Weights of a small rotation predictor: 40-pixel images, 33.9 epochs.
Rows from block 4 of a small rotation predictor, named by matrix and row number. Rows with one number belong to one channel. Each number is 128 + 24 x the weight over its row's rms, rounded and kept within 0 to 255. All counts start at 0. After the name is the row's rms in percent of the matrix's.
After each channel's rows are labels from the 100 images, of 14848, where the channel reaches its highest value: "colour at peak" is the nearest of a few named colours to the mean colour under the peak. Only what is clearly more common there than usual is listed. The data: rendered solids tumbling over patterned floors.
# convs1: 3x3 conv (model.blocks.4.convs.1.weight, 32x32x3x3, each kernel summed), inputs 0-31
# convs2: expand pointwise conv (model.blocks.4.convs.2.weight, 128x32x1x1, transposed), outputs 0-42

convs1.23 089 [144 124 154 116 156 151  86 110 142  69 168 132 117 123 135 145 109 138 109 147 119 102  71 113 146 153 147 119 158 130 109 139]
convs2.23 099 [103 108 149 149 117 112 107 180 137 128 153  84 123 155 116 114 110 103 158 116 149 123 124 111 121 103 115  70 121 165 142 128 101 121 140 113 157 155 113 134  98 100 105]
colour at peak: pink

convs1.13 075 [116 160 144 119  99 118 140 117 131 131 130 102  66 161  98 141 147 156 163 114  99 110 115  99 180 148 139 160 123 124 120 135]
convs2.13 098 [101 122 142 105 121 165 118 158 160 152  93 163  93 122 132 114 104 143 117 158 109 136 153 192 136 137  96 104 176  95 144 135 111 145 101 122 101 164 119 131 115 146 170]
colour at peak: white

convs1.6 129 [174 130 148 117 165 119 114 110 167 126 103 120 114 137 130 130 145 131 128 182  74 126 110 137  76 131 138 117 120 161 111 109]
convs2.6 110 [149 119 101 138 173 146 136 113 114 110 130 158 130 115 107 121 109 133 118  74 107 129 139 131 111 134 125 119  91 155 169  97 147  84 124 100 120  81 105 130 116  94  77]
colour at peak: pink; white

convs1.27 067 [158 118 143 129 119 133  91 104 193 107 124 155 133 140 102 148 143 157 143 118 104 124  80 118 116 157 100 165 133 126 116 100]
convs2.27 105 [160 147 129 124  86 132 137 132 156 117 148  85 141 133 170 171 170 126 135 130 135 126 152 128 101 168 116 115 140 104 156 151 125 113 162 118 153 122 178  98 146 156 134]
colour at peak: white; pink

convs1.19 100 [133 110 157 142 158 169  75  96 110 120 152 143 110 100 159 132 121 113 131 148 140  98 101 123 132 153 150 142 161  84 103 121]
convs2.19 093 [131 114 121 130 128 102  73 167 118  89 128 100  97 135 112  99 135 111 125  83 125 147 167 166  97 104 129 168 104 141 102 137 104 130 137 153 120 130  99 135 123 116 104]
colour at peak: white; pink

convs1.31 075 [123 134 160 131 161  80 173 171 139 119 119 157 124 131 150 141 125 124 132 113  98 103 157  90 130 101 106 103 110 157 137  96]
convs2.31 103 [164 154 129 114 118 126 145 132 134 102 148 114 126 160 104 153 139 117 132 127 102 139 113 107 148 126 142 135 129 124 132 126 124 121 131 156 127 151 146 151 123 107 123]
colour at peak: white

convs1.22 088 [161  90 129 120 132 112 157 158 156 148  82 109 120 138 154 119 125 172 117 143  68 109  97 150 129 140 131 154 124 124 101 124]
convs2.22 100 [148 105 143 152 123 125 131 111 126  89 144 138 116 142 146 143 137 166 131 110 124 147 181  81  96 109 118 128 122 140 110 172 113 139 110 156 151 117 146 100 119 136 100]
colour at peak: black

convs1.25 095 [112 150 128 150 165 116 131 126 125 170 126 126 162 123  87 151 108  70 107 119 134 130 111 165 155 110 142 152 134 114  86 103]
convs2.25 083 [107 126 163 137 127 128 127 138 110 147 109 147 143 144 119 121 119 105 105 141 172 127  82 138 137 129 138 124 105 108 122 170 132 141 161 166 120 129 127 105 153 155 159]
colour at peak: black

convs1.9 087 [175 103 162 127 132 140 132  90 148 140 124 155 166 133 119 158 144 105 106 125  87 111 109  78  85 142 140 129 123 126 128 153]
convs2.9 089 [104 108 118 146 109 165 164 102 161 126 119 106 105  97 124 150 126 129 151 100 114 116 171 132 130 174 110 170 136 131 148 164 133 123 147 150 151 118 105 138 149 157 112]
colour at peak: pink; white

convs1.10 093 [134  96 124 136 141 136 104  65 120 125 127 134 130  88 109 152 143 173 147 123 130 129  79 121 150 163 149 123 159 150  94 134]
convs2.10 102 [129 119 142  83 166 111  70 157 125 133 138 117 138 134 160 134 147 117 162 158 147 152 179  94 132 132 155 130 140 141 151 159  81 102 131 127 129 154 180 163 154 135 145]
colour at peak: pink; white

convs1.2 108 [162 158 173 134 158 102 127 144 152 125 113 118  89 128 113 107 131 137 161 177  92 125  97 145 104  95 134 124 135 134  98 104]
convs2.2 106 [ 88 107 125 102 124 149 150 135  97 112 150 124 129 122 143 101 114 132  73 118 137 136 116 116 125  91 109 127 117 156 155 120 155 143 142 150 169 116  75 140 120 133 129]
colour at peak: pink; white

convs1.16 106 [159 141 119 146 148  93 129  90 100 154 131 158 182 133  76 127 139 133 102 101 123 161 127 123 150 118 117 123 132 113 157  90]
convs2.16 108 [ 98 134 184 170 146  77 127 112 116 118  97 137 125 153 123 120 136 130 105 143 165 116 112 137  98 141 125 143 110 126 118 103 123 179 127 129 110 128 187 105 146 124 163]
colour at peak: white

convs1.1 097 [166 119 138 131 130 102 125 129 147 125 135 128  88 128  99 155 131 151 128 144  64 125 113 191 101 101 156 128 143 144 107 116]
convs2.1 099 [ 99  95 115 110 134 127  93 138 117  94 115 127 143 116 187 128  98 129 122 117 132  97 123 111 134 135 143 194  98 131 132 169 125 144 149 110 165 108 153 150 152 192  98]
colour at peak: black

convs1.12 140 [110 119 140 169 128 132 167 126 108 104 166 137 101 191 138 127 175 108 134 115 119 101 122 132 107 105 139 112 125 107  87 143]
convs2.12 086 [139 130 138  93 138 117  98 145 107 105 109 131 131 112 119  81  60 148 145 168  97 143  97 119 142 155 183  87 140 120 105 113  91 157 183 135 103  87 133 148 133 156 105]
colour at peak: white

convs1.0 113 [138 104 125 153  98 128  97 106 136  97 131 115 168  94 120 163 156 161 132 120  85 115 122 139 131 170 139 101 109 126 134 177]
convs2.0 102 [103 174 152 163  92  96 104  73 137 110 138 113 135 111 129 184 156 162 103 139 118  95  97 116 118 110 113 116 155  92 118 170 128 138 135 148 130 110 173 138 157  69 123]
colour at peak: white

convs1.26 109 [161  83 149 121 130 139  87 104 123  83 140 117 151 131  95 123 139 140 133 116 131 102  95 153 136 132 110 138 146 156 191 131]
convs2.26 090 [115 150 150 164 145 109 100 134 127 147 153 108 114  90 150 126 180 145 152 153 180  96 132 130 166 138 124 133 148 134 143 143 127 120  80 130 130 110 142 165 120 161 119]
colour at peak: pink; white

convs1.11 128 [ 91  97 113 134  91 148 128 109 128 164 140  91 136 182 108 136 139 132 106 111 145 169 122 112 146 140 105 142 139 173  98 121]
convs2.11 106 [157 116 117 111 104  94 183 150 133 148 101 172 136 140 136 159 142 104 157 106 156 110 109  95 151  93  79 126 153 159  89 122 127  91 104 152 101  83 116  98 142  96 133]
colour at peak: black

convs1.20 069 [ 94 115 133 104  99 133 116  81 154 158 156 127 167 150 132 127 154 139 154  88 107 162  92 126 164 127 110 144 123 137  97 135]
convs2.20 105 [ 96 155 124 137 119 135 104 128 152 155  83 144  97 145 131 120 124 140 114 151  90 128 108 176 138 126 169  95 136 103 104 155 179  92 118 152 108 153 119 115 146 136 149]
colour at peak: white; pink

convs1.24 089 [119 143 100 100 115 110 117 149 131 157 121 114  80 123  86 120 110 128 140 162 110 168 138 171 100 145 136 156 133 177 108 124]
convs2.24 111 [132 141 125 144 135 105 147 105 132 120 129 108 163  99 144 191 107  78 165 139 132  96 126 149 183 136  74 137 122  82 128 123 152 128 116 146 135 126 120 105 164 155 116]
colour at peak: black

convs1.14 090 [112  85 123 154 141 136 116  69  94 121 161 103 111 169 107 131 160 119 119 141 141 158 109 154 126 140 160 127 145 135  90 136]
convs2.14 094 [133 104 128 113 131 143 114 136 143 111 127 173 127 123  90 120 137 109  81 117  85 126 106  94 128 137 151  92 143 142 146  92 119 155  99 113 125  78 132 152 138 142 119]
colour at peak: white; pink